Weights of a small image classifier.
Model: 3.27M parameters, 24-pixel images, norm layernorm, activation star_relu, moe top_k, num experts 16, patch size [4, 4], layers 8.
Training: adamw at rate 0.0018, 19200 steps, batches of 128.
Data: trained on made-up road signs on poles, 122500 training examples, 20.1 epochs.
Rows from expert 14 of block 3, named by matrix and row number. Rows with one number belong to one neuron. Each number is 128 + 24 x the weight over its row's rms, rounded and kept within 0 to 255. All counts start at 0. Numbers have three digits each. After the name is the row's rms in percent of the matrix's.
# up: expert up (model.blocks.3.mlp.up, 16x64x256), inputs 172-255
# down: expert down (model.blocks.3.mlp.down, 16x256x64, transposed), outputs 172-255
up.0 058:124131178099130162162112120148133097091126163097107137100085142137110113143126151147098140116090118132106162141121177145163179170177141130157117126147141096110184128146136118104129095106104114112138115165133106105110148117151186116097127118123140084074
up.1 099:146134157135139113190159149159122144140136145100086180173094130168159093107139132140102166130103129132126190162133142157150109142174174093117159099104163116123162121128090089134098126119093168107120138139112127124142101133070133120131086174100138134132
up.2 085:131155097156101076192130146132166146158101156133153104085110153133124139143136124138161117119146123131137153125161128100105051093097168160147138110113118145157097133152116113152119111121146100103177094140108122112145129140145140164133089130104138108129
up.3 124:141086107129128125121133111110132133107090105146151125128113115158152129133110098094129135146132171121135107113130113122105141096163110125113122111124163126137125086080114131110190141156135115128113121100136075126187125116129097131134146141147093124177
up.4 130:121115133133148144137122099163112138121150116155111131122124161135144146123111161172125128141129091174103140162082127135131096130100118115180133119113140138138146138108116137112141087103127094127124101147131123090145122129123144160152143180109121125153
up.5 099:097135134112129124147155143112133139161122182142144114118151096120114118159228138121103108155078105082110108100156160108161121153140156139098075085138127111130164127145106119111132130113115111130117146095117136093132139142119142146133126132107122080112
up.6 102:142140148112136165143117157123124103098131154107109094106151114154147145120122201169087175131115118157079153126105128122174086121099132099174110106173144118105162114112136099116136102092122110142131154156157110109158131132127173152124120145142131115093
up.7 080:135089157114113111111159094166133138177174119152129108082098120126127119119140117124133132150112132157109145121072132134114137115157094124145116122088123134116164094118125140089110132122113099135134127134172096109172103145127147142152128155110137122131
up.8 085:132135120173123128154109153144132108130140150119098162161133114149157074119176138110117176106126097119120119138109086151154128158113147146103140124128127151118144152122128150146136110155159170150103134147090106105180121110150124127129127123096146117113
up.9 100:132153134131151119147132170129126120106151153093115103172106142155158143121147178126107125067125106133131115157152103141135150133154126192104158125155125115090160095086113103126151099168161137159111121159116103128159097088087158130122115103138138151107
up.10 061:157123136137141152163143163116126112107160136104126129152117137143130145142140202138149153148143111143116198169126089163159123154159140120163126087136160115099126130109122133132119116112144114147124137126127109146145153140101157186156120150172163124143
up.11 068:138118106141142127115151149116110102105122176145123120094122146113114154166147099145161106130133121085141141142163153175135102141129190158105169075131133074121145146130156111145152121116134153180163119121112108106174145150128132096123125093180122106184
up.12 094:180118154088098105141105124136123137103130161084131132144132140138136163153204109162135110141134102121123130181131120179100148134096167132081123102126138089140154122126138117103142118138150122132139163141127118122145112094133114110114152106133142079130
up.13 108:134128116115109080148126135118108125120118089133131139161096121130149125121114144112122119150150139108124137142132117150137116124179115135109116142124122114164113109127138133133157094140119135126137136136135058088185104107131130133117156144095121158224
up.14 074:124112129144107138120139104119138123116094171116124122116109117120138136122111166124095140096107098139086145110142160053154094159107129104132086117144138127111123120179130146157124132124089126134166138142136146108155136153202169160081122139138151108120
up.15 078:126138142109126132174130123175120123137115145103118138145132128139126170152127189152125151116124106127117140113107130103132137116115129117152116126152142141121165145154140135128084096094133130102124147156155119121174117133145169165150125146103119097051
up.16 087:143108130084150154125152164121144127118094103100108134107124134118126163156115161115138104122167137111164150161132066135108147114171123155146119120112141147104135115118143100114138094127102128114151138127131068120154142141137171130129139142129110108130
up.17 087:140161090130123159160128148134152143146088123147120102120141150168147129135153166124130164151124104121112183145100168140181118141129151130201140123184133124141118125128119129109090104121098112115140124142139078085175135146147154151168123166143167113176
up.18 099:128145162104146142133121104186105125097140139122125123110122136108104118159146153168086131130081085147092113126106087096156142116087134121137115120125146095116189132131133146087164131127089100132154146151112121111149142145181141125127130126141112074110
up.19 100:165145128126137157131119093137115153141111087119117086092122141158147155156100174132153140129154094146104111138097155112131121137095105108182107093141148152104134167164150141090110148081179121163100129122158137137177124128132132153108138119171110143098
up.20 109:066152081149130152119117166128153153119072142118159167128167112068116131166130148147078122150138093125100132108092160107108109108114111128120117128101145155121090114162145149138143173147063105120142132125147163147110120152139145109131140138135137130159
up.21 110:126161123139127118126120134115107129128137075140112153181106126119153133122129127124156136121172146144148138143106103158104162177129097183118168165119124146098123133170145143131143134180156137148128118120123091174157092138105135100113163123120118148147
up.22 079:160150121164111110133124116125122130107122168127119154142149130196095110128151132134106148122139137109119138142135127139182095148162170119142149117093134105139136120121129127124101166139148150119177163144109114132147141155149124142129108121103177117125
up.23 084:099123142136177124117097110111094102126173124129133063127108126125122103107168144148154072116123132133130110150115117140079138141089146072112132133096137124148128190146140129116156130075152131126078116126117137119086101067136127130139119156104132142102
up.24 063:121165143167151155111104177089144079113140135137101134116142148160126147135169152164109119123121092105108100122122124156160101104100145152118142121142140100109109146108135136168188095165113146171137127153108120088146163121191133121119120111119126096129
up.25 132:131088127088116146134172152156127100117120118128119178117104096083097141105130118113109133132121117127154179120119111149119133124149124106165111133135133114134128104087115100155117081135086125097178131137133110092145095122116184106160140127120129116116
up.26 091:123169122103120136139128106114125119088077168120121134149106119118101128136162133157110096087129111134116131125131134138126092153119152119140131089106142120118128133136153120170142157132157139185136141130112130114143129140162135084137156117156110073128
up.27 052:153142111119118146152149142134181105165137152146121129129122132135130087120130128101102143089172136105152181127147170110139100164154160133143111110074128093143132114128124100188104092104110145124159128145170128097139117102154143124141077154066140146167
up.28 094:121170115104123113177139126146131125132098159123127135097126167160128125147137173145148133137132105117130185147126161126140077144112140105180149111130153126129099105122115127160116106123119098144165144163184111108155139135133144169177125164161162117144
up.29 133:099151113167142129136123152116141111113083138128150142119141118103106153160117150182081106128108105161093139107109178105132084115104134125145102118128150154136105124162122154117102166108078092101137118124147143140127136155164110165096153113137132141102
up.30 133:100128124148143126116153161103121129125129115171148143124143083099168119108128106131115139134137111146125107087104131112112157131149119121137094094090105148134099095140101163131145121147082102134147108118120160126151117130139106109093134086099107153129
up.31 095:132126155123132134153144115144151110120123165090120132132107142157142158133119151149089153123144147156108183132156142165182149177151150146154111091186123107123168101137123171119091091112125128109177125136143126128152128147141159115074120111099168112104
up.32 097:122102135126136144162122094129080141084149133111117102123097174128110131140189143168133088108104114153095081175093114121120138082115109098120117131136131108135211153128125173111162143099143093172100115115097130112151113090161109152145119151138097091082
up.33 162:145093098138120114127162158122130121167100096162129092121123103144140117102101085127152129123129134111174119113132110112089119098139139151125118109113107145140105130129118124095154108113162120136130107121107153131135085123118102108131152141120076116144
up.34 090:069122131170123110106118109125194129175136178128125122133122131097095136104133105146117091112133096091130137117116154141130113114120143151106169096102126120132128132145160142139164118120128188129117158157137137092148113107148153129122120127112155122158
up.35 117:083119131046157129133162169154144143129134165123120124142119160107131139114164135137161116137172162127142138138144101139104169140134083095112108160127117131121149153119134120117117082118130137107117133147106089106156093076114147190100099117122140158146
up.36 117:108120098106109127124133166119164142149118109149131156177146129099128162123115101096165146116145136112133095114117129137102116131160094157087132121131121111143103133161138138125178096191138129128170109124140108120145096100088135121106162099085105172213
up.37 116:104144142094158148116103135146114133167161134142110162139161161114171098101130164144151132164097126105117111141133118169133186124097131101118113139203125132143137145145124137111169082142125159120150139165122147082164116116149149142102103139103145091150
up.38 150:131118132165140104147100107135122116113142096138108104202089139139154104118158114119119128099144108134145127143102103131087128144110084180134137141080108163112176132125124134118125144136170176135110137135102103160142080109126122089171133130090112146120
up.39 071:162112154119116122162144106128187055150148106126109174132136137115085127122162128133115128079115109114149167120141159127094167157130173081156129111111125090134160094150154119118130119151124150102152161156128133106133139082133160118153116116117145116117
up.40 122:097146106160145114120099133140126120086097141091136121103127122105112154153101109163084110102125133126145126101119173084156107159120138119133102144132125103142125119135178155131101172112084130114139140108158147144088145162169099098116141117136132134119
up.41 115:147123119130125140134172132159130106092115144132115093113118118120123139111131130122122112136113131135149165122144102123170096128112153082154110128147133089131161144124095122133103124094122091146132108133146126124108166115171145121149127148140136044048
up.42 075:161126171142110130101118133118132097133232125090087156117129134134109144121105148108134119123123165133152118157121143153159165163159148153148122111167123142162145129109104120136128119144096141089193120144148138105100121130116093141076105116109160106100
up.43 074:107111153129117142136127130139168156128121148138139144123143106071123116196164141124095110112098078151104120092119132116146153143121122153155094125093131136136153105139110104121129097123085103079137140116117120138109158096136126115095128103128143090129
up.44 127:151117119104116101114148163150131139134118182112117134145119143139136130136126123113124146117136150097136132146143147135151081164152157124110140129159086084137129090103114094122129100142123112097154171152084075115127131123111117141141103139096130182117
up.45 102:108130160108121161155185168113151050146143124151133091141146121154119157114121115124176098129152156118102103126185110103102130113157125108114117137150154125117119131156099104150132140109163151162135115133107111102136132111159140143126142149149105168098
up.46 109:113142164102185116131097100130086140125165112114129134168118138139160095128140131143137094155105113097083108168118112164088171129103157127110164130126156120094191085122130136165149113166116171165111175107130134100155104085094155104130108158129114137128
up.47 070:117108115118117145110128165139175119121115138174102140125163121138075126164175141135092145133085117100124135110131157142146113120132125119130152115133149093108134119125197091120199101155120164106142122194139136119136157120129174107141125110136143135152
up.48 154:093140134112161121125119131149100142073116167102102136158113137118129153134123148127102150116098094132092106130140124153161144153138128136104137152202133075129150070100136129113138104180127139147126151139116107110145110104110148105132122107134129142100
up.49 102:106123136167090147090097118122155128147146178132147083128150116127168130123113140138099093160084100127127134097116137121129166099111134151122092127151132122132110142106152154097170137165123132131162162128151177118111170134189154146085141124094170094123
up.50 063:108158131122145114109131133137139111104120182121112060118128135109134146110134159143104117127081095127107136113101145122161132162122173142148156119146086117151123120169163135147181101129138147143126130127110115116143147111102148160114123135139141120089
up.51 128:139126106151166145138145125141151103164107113125135106088135108118156113101127134175151121118138106171141141110093111097130137158095120114159096119151123173108150129141124156134092106110140141139138119131125121120174090136172124130162136129118120083100
up.52 097:133118144140148110105131140155136122108136130078125124173129125168128156134100152109133136138103151099131126123153129161135146093150150131092160141128154097155143100109137069099178109121140183109129171131131054117156129085114133127112111125144141122144
up.53 059:163158154121143140119127112131136124162117137128120108122120142135126102109118168119122152138111083125116172132116150143157104136109155127151120128148163158145130111118161109145152113146100146128149149172169128117165147116190150128145135136127175079157
up.54 066:127142098122138140141146176100142083111114147099183163165156132108121156134141130108126145136127120123141159114154144172162159150126111132142142153102141128116104108108132091128109116156131159123158150165137131086180140133107189098137107128173179099153
up.55 091:114142121147138128124098111124137126099082141116135135075125127155133144160104170151107100145118076148104178133115144105122128143080135093157110104166144120113115136160158147089123169110128119095141129137144126132145148105196112169103142105147159143069
up.56 084:135148148164068131182122144158124132120138134143084105145088140143103148090122135169113107121143163139112141128127175116121151183159163136128139079139107121129194117121097136160100116099145148115150167133113104142106160139123122154190085165118174128095
up.57 111:141144112147119155135101110133123091150109113106136153103139100161125083128126164150091141141147108145084137123111151109140112135092163098140082124169147124055158148171126150085134169136135127156095151109150152132134149146130162096125141143132118153117
up.58 113:131110161155129094131168117140202097172147155167109107163112123128119111110115125129095081118135147106152175127125132149093140151114133108165126104105102124133159118152120120131147106145115125111157145141163133108121103079169172124154104139074159130131
up.59 074:101121132127152115156109134126127140135125126153094089111126091145166145106122126186134139120153108158093105110118125114169168155154185130108137090148140120109140145143124143154144167115163106103123158113115104124132143131158100152142139086205136136113
up.60 095:135137133148159121142167135150121077068131137091178139138113108122101123122167144142086121135080113133115143115118098142119143150154151114103118136142144103115187118119107131135145143154102157132159131157124107123125121129138106109139111149126153093080
up.61 102:147139152125131150129124083160123073111136127093129118112135117139116105166117177163097139121139091141093154099130152091155126145111153097163099122154139140089169148179148143121122158123117137153131172129132141127150139139150147126116130115152134094059
up.62 104:152125140126131122130125096139164100144111161127119104148117121147141116154132146128094077102110132115115167110130173141129160129131168126160099125130148099139162142104122106115122115121118153095161164133121164119138124106146147138115102133104163120117
up.63 055:126132168109103124115102187138108083158144154129115104130101157133111096152184137153097117110089151137115151097130139195138154166135140153156130105092121098142169158164140125152138143135104144123106144153135152109112143149134134124100081143095158132139
down.0 104:145091169116113134158089084139123117121124122119094148136149180151133102143177096123108138114135124108115096125092106147128088137113120134131115119123081128112183116124136057150102131124102151129160140187109098107116147103125109158136116184092090125124
down.1 103:157125113096090126130124110117110129130129141146124114087136191126093139132121113126117079137124151088126120165112165131133106182114137090114110117079083113135103097093148078147105105084072103148123109145142091107099140122119091141118138145133118137136
down.2 100:157076154129125145137106107146134098126113143124077153121110162133129125127164098135111129135138107122140122135087109144117091132125118143137113130121078141144163129127145082142109124115083152116141129186128095142145129082142125163141141183104097137118
down.3 110:107171106139110131120161164090156131146139166118144125107142059136127150109069142119138127135128095145090166117146153130171182126088129138177126132124149132096105154134127169101152105152142125129117155069148182149152084151130150118141095096153147106133
down.4 108:144117158122123150158099075166134135141131126123075121156145175122130088109179127113138152129114107104101122103103150131147094165118122143126144107117090136129131135093155094144101095115116175105138118184093107113136124131124147139130152164090098123104
down.5 105:129089133112136111150112082162114108119120116131098125092157187119112065130184071133107146134125103113113108138123111108096116188146088148123125138113079141143150102114128073129169102128099154125164117194098106112123125145129088123136135162120121132131
down.6 103:156072156131106126121098074149118085126142147139106143136140205159121099113164095107123126117121122112126117137128119155107083123112135145115096110125112134140135110114111095120103125104106122093142099165079104089122131107123135150137125140100113128148
down.7 084:146082162128091176131124077138136114142118149099083146137146132133123136102132129149088145145120115139080125104135144136166120109109142140166140145154099128118126137114093077134127094130076121125167126128120143149157122117114108166141121153107118144150
down.8 098:152116119135137152094122133149119144154141114109153100113167160109117146142158132147112116147140168095149169090186150116102074143139143112137097094138090087095104143108127117144084136127143101145140130157137119139131131098068129130142121167104119145135
down.9 099:142088132123100132145149086104128127127167147110115141115132138103113135105156148136148119134152090128136145092157104121104186104129107117148120107129137140123096123153091131128146133131138097117127089152086085147131118051100132170124128138108146165131
down.10 095:158086162139126135143103081138127122128129138102087145123128173139121107113172104100098126106144121123116087115119122153118081142084124108127111118116086137139168135115108093119107117107099184127146132152118098124144134098118119145120130183089112140150
down.11 096:128078186130115127143127073151113113156113107119087130134103155127136117126147106104087118121133119094129109135117113162109131149132118123159110133121078128136182125117102094138121109112104179124158132157100106117138134084134117146148132170104129128140
down.12 096:146111135134135133136124121161120113113127084141091121095138161133099093107154097134121131123135149085121091124081117122068124140107159125138136124131083157119165121105118080121122109089135156112143146164124089095090116109135101114136133170103110098111
down.13 096:132149112157126153117112124088143125163157142114147162093130072140090137128140131116109127171108112195128128107157166131134181133098097135173117132122126154157157195123144192122153118122093124130142133085149151186133117131107098123111117107146119153119
down.14 091:145069165132118139140098092140124129121129105137106134135126191133148108115153101106101133130131128142106096119130116151132107153104122149134123125131106113127157118109120089125116137131097153114148129177094116144144146157140109143139120166112121133141
down.15 101:162086154138101147111101087165126111111112130121083130113128188150137089144169116121104118125153119115122071135127129150113083155121136134137119122113083141132185128114128063135118128113113153122153113184101099105131149108140121150128107161099117116133
down.16 083:111125139142111144108135118107160130135165149098108090145187090123116135106147141107123082144111104140097131102146146150093138140101111108175120114099115179100115145090110147127111110090122102128126162077136127177137106092101080162101122089117134149145
down.17 105:156082184137103144160099072134140095126132127116069137156134177129129119110163095124120119113134145092141124125099145160087092154118132121124110138134090129139161143123127080154159123105097161132134112155124099099121163089131119156130114163115113130115
down.18 096:128089166104110138144095088138111126116149121111114140117119164141130105116159084091132113120155145089103093118097129155109092120118147133107145120121106112138178090123133074126106163112135150108135103161114110075123149110107142134128171186111132131120
down.19 092:131106132161140166113143105129150151115087130125070134096128142122125117154146104129115154126131147104121107109152146134139084132129140116135161121135113111102132077126099071147100123142108117131161153155112118108130113136151117163133110144114138125154
down.20 092:143099120109120112150115127136133139122084148118108167113117124171145098130131130153122134168101134138161113133076172149133114143099137137133129141106118144122140092096072074098118081172079144099131144183184136101127102140114121137126146166154077108168
down.21 099:169123145122145134110111110141096117111131114100167115102126117139087129133177127121109114140124130117136118129150120120084157135135130087128090136119103140185146148132132165146118191094122120142096118153163119167123108085145105138114130098093140137102
down.22 098:162074117142138154124123103164143113111102110096144129143155163129109162140148121125114109151111153135135136099155142133092070150095144090105102137142092116094136115089120109126083104128086129109152148128154083114130128106096152159127154180099138135145
down.23 104:165095162122110130134090087140112123135109119127084134123146168145151105144167122113096131125134131124121078129118109152134076148101114129127114128129090147150180123135134069140126148105100165133143123189123119095145141115118103157124106179102102130121
down.24 098:155096144154125132117109104128127133159117109080105129139148141122110139141171131109125164137140100127130099103158127134096089162116149145116130116132078120109195128129114084156097134112108175112176110172117095113150143119101129132134096177109112162144
down.25 110:135145123123112119129087092157124148151166138116151110110157158123099131091139142128137132134132138127075075141142154110123121131112104160119113121086127130120107129112146143138125143086165141150147135127156128135113103146114126167117154112127112137126
down.26 098:126101152141106118121134084150153109118114127087093142116121187131108121140177083115134133120137138080133085121122105170113113143114124127107101126141104130135183109138125079119103138123134149166151095202123135098140118149131151128136140159107137102136
down.27 089:154081180144125144135097093131126107121116116112104133122117169135132117137172092109101121134139134135114083128119127160119087152118122127134094140118083151148169128113114090127117111129100168126152124147090108114130134119116097158131124190084103148133
down.28 111:152083156147124142130100094149143120143119128119100134152126180128139118134178080128108136116126120134136089150116119143113090127136110100132107139125087151132185121134103085163135154152114182114122129177113109109138152102137133156104135163087133137110
down.29 102:114120140119127131129116107154137133110081130143083138139112176137166116154140133157110118172107138115125130148102110157123095140131107132139141130145137110126133121134107086139107107126123130106108147202106130104124131143117149146159126158149106096167
down.30 117:146117126097111115119148163092125135103138155136117125115154106093130134118069113090152118119112113154085148150136150107128132129141176141120128110108157123091091081098107096113130120180118123125143099105177134096108115163118145147111105093143140119166
down.31 108:132100155130106135139102073139123114126116124125089141137135187147128100147184100101121151128137131121116081137109097163112071154106136142124133123129094138121172132135126084136123123130112167128144121179089118098125145112120116164127116171093101112115
down.32 094:153117162095104141136128098122131113139139112106110144102129160155106116136164097115131135112136135084111123150115120167111122136113151134118138137147104111151184149095129092116118123099125177149130123172118118114159107137126135103118142190101128145139
down.33 122:109157120132149155085153164111120132110143163150107102095102083137115144134076158128150116116154119122104127116161165081153145106114111121139090094103162109139119104141134152121156136124147106151118144117130158112115090148174151139127127068144145110103
down.34 094:121099143137114154142091126150121124107089090115127119116127151127103120139156110156068110135139129145119081162134105130127087165098111122152102151117067148102177123129112050129132131128081135141141122173125090103117161135150101157134120151108117148110
down.35 104:189149147138133156112106131116117144086138136096133113089198169108103117097155147109120120127122095125108133132125142090110120122112111130092079146110164155112151113147153151161152161146081084156128110134110121100136152128147101125103095134179118097113
down.36 097:112153121162102144129086172089139104137141143143141154098090071113083101123144114131107105149135130176148152124167140103165185163137098117188118123095157143149132170140121181131138130159125133120108131064137151130126136133166127118097145104134142111117
down.37 102:111109169149089165125100137145127123127151123097115101094142175137118058151174140139116121109146134100136090122135133091108099141110123145151141085134086129086142133139119110173116118150130125129141091165111129154112160101102140120112125142113083135118
down.38 120:147147111104166152145144138130117162096132141124161090097159130153143147113134129131103096144122170124135130126128131119114073126160122079162097108125097085143124133113134138119094136095122106168127141138113100144109123145130129118142121151119129087100
down.39 097:149084174134100145122085085149148133105109108112067147101131163133134099143171107142098127125151150112114080141119103143121095129097116132132117116135067126130173133140142080134117126115092170110162111188084109103134124122139135161110140160092111134128
down.40 104:144109090123135115130122068163152139112097117142107154155105167132141112129187120148126147142148114130084130150069110125137089111113138136134112138110148160140151101102099078113119132154088158121133119201123101113099144109117106160142113188127104126144
down.41 099:094136142136102110157136090132137148146148133119101090121110150129110145110148092098149095120196136087088111138107138138116113096094154151113118108118113110124147149158130126139108164076175158162121134164119114115113137133123111139121136149139131139081
down.42 092:143108163131089152136109074118152107141146104089121120136181148116157110139193125124120122119139136113135119115148106136135099137127113108134110112156106120129141106134133091144160137136100145106142125108139116123159137077136124166107126147097126147161
down.43 083:133105154112098128136087100164133135127099128097125116140152158123120095116166090125108112143130139108117102168126107151100095160123127142117118174143080133131175131096128101133109103134089167107166108160081094104104129104102124155137144176102117153155
down.44 109:171125170155089125131093117153128120140169150150127133146142150074129099119126110158135144103122055122120121099150160126127113119138075180098143141139113155116117132118113103144136100148114109117128139151165096150127125140115156139103161106121046123099
down.45 100:137137123150143130099105162126144124142128111105138120125163129100116110153150148109127127105161094116148144125129108097125162092119112087125072097110131139122134134157097165146124155150149093159092109094121141142181108166155163127093153116130123126142
down.46 106:151097159103113142116114098155127097116099135120098116098121166133112098120180068128096111092143101111142102132125107180113112137125101123128116107133087114126185116124153082118109134080099168143136118171109097117139150119132131120136145178110106155130
down.47 090:152081149178119102137133075155130097154128136123144147158154188132150139136174105106121122162154116145140102136152108151129107140104128129113154142121094120095164119081139064147081132143090151118149120147123111112122150117114115153134125153107138141170
down.48 120:170123158159084095117153112115136124149170152129131124103158133089106106120157107107136140126151099117116126128113083108106159131118139175072129135156146146106122110152125157162130134101161138119134089147128092126115151122110165136093127104162145128114
down.49 095:165079138124096142172082090123117158114140155069110115157143162131163101109171102135123118106131151134142113121132104142136115127087138149155139102134081121117182126128113129132078139133085121150137141147132112153142152099109100175154121196110077137145
down.50 100:141095154129110139127083095146131108118111111124102165117144171157134107125176091125106149124150106115114086124107124153125103158101130113109110128127071139133182115126138084129122144122106169129158120187102108113130158126130114146145128184102116134143
down.51 099:115112187121073133108101114102149144131140129129119164101164170120128105163177132094131136135126108117117096104116096113116129117095112169130117091158099167125104106148125097119125141127141091131170078176099141112115127146142124143137134114120149116139
down.52 094:158117142143130121108112146066139143154166160129154121107159102131107118114135123069162101127143121155123128086161152130148125153071120099160117146084120200121100152145140174118134148142147123098117118087141138120134099132130109140115117117180126136140
down.53 099:145095161134101125129083084136127121109122124114089142143143184141143111111191102127105125113139128126107073124110131158116094138095123157112129103129100135121171115123140058149119141122102168120153141195105109105131157123127119156125117168100120130116
down.54 095:141096151151137141118125042161134133146163120119110119154138155114132119119160120126108143115138161124115083133116129139109090146115116146134100137143069165134179140114099106150077129123112173152145132149146101112143129110107097146138116165085108141141
down.55 089:119080162119142134111131083121142106126108099153043138154134137156143115155123101133114142107137151109087097121115125156119098146128126152134136089126104117100145079125112108125133108137092135118129140185103139140149123126140136142172102162090097129136
down.56 104:148129198142145137147084080161128108110127121099096150201149142119127142147164114128125137110128148146126114145126141142100093145135142145121110137171121093118166141124118092120125112151122144113128136132126094115149147088121108168103149141099111125111
down.57 099:134096118161115153166140103161140103137118105130068130137131160144146135155139079121125167122141140139116133126128167140113100144121143124119126105113090103138150103132124092138098083099124125111178134135141123100139119114111087141137130134111097127114
down.58 096:144076171162126147126091088157113163129104142089088158149113177152146132127169111150111146133132109144124109100143113155139095130113146166116111118123092130144164137115143104110106142124103145117154124155099103119099132119107121141135146149074105126101
down.59 083:142072136165129153135132096129159095143120121104097163123117161151112108166113137114116116122144103117108109130100126149094106151097104132157103144146065117135170108138101084153159123098122133141177110104094117109161087121132145142140129153076107164141
down.60 105:148093154163134118134133105157128141142124100133070131115172163127110129123146117107155112171151103115104109155143113124097109157111148123118131122093102145119130096107133090150122113084121191134167107195144100099118107116127152172129136154128128102121
down.61 095:131078144142097126119116066132128120132123115121080145137141175135136143148159094114119105104124149123112096110143110144102085148095145147143134090098093145121154099147133098126115117131141126128175094170085086112146108140132114153145111161101092124135
down.62 096:151102172129116151172096100156101121125109106113089135120145183147128111122177076129113138109137114120112074136102103148110099153130134137135119115118083136126169127118146067141135121127093149133155120191113093114119141116132118157152131175093124130103
down.63 104:142079170135102131138094079143118118129122119127103132126134184114127104133176113120095120113146142100102092129116104146118101150107122144119113137098072154148166130121123086144120138107087153125148117179110095104145147113121101148140113169112124142123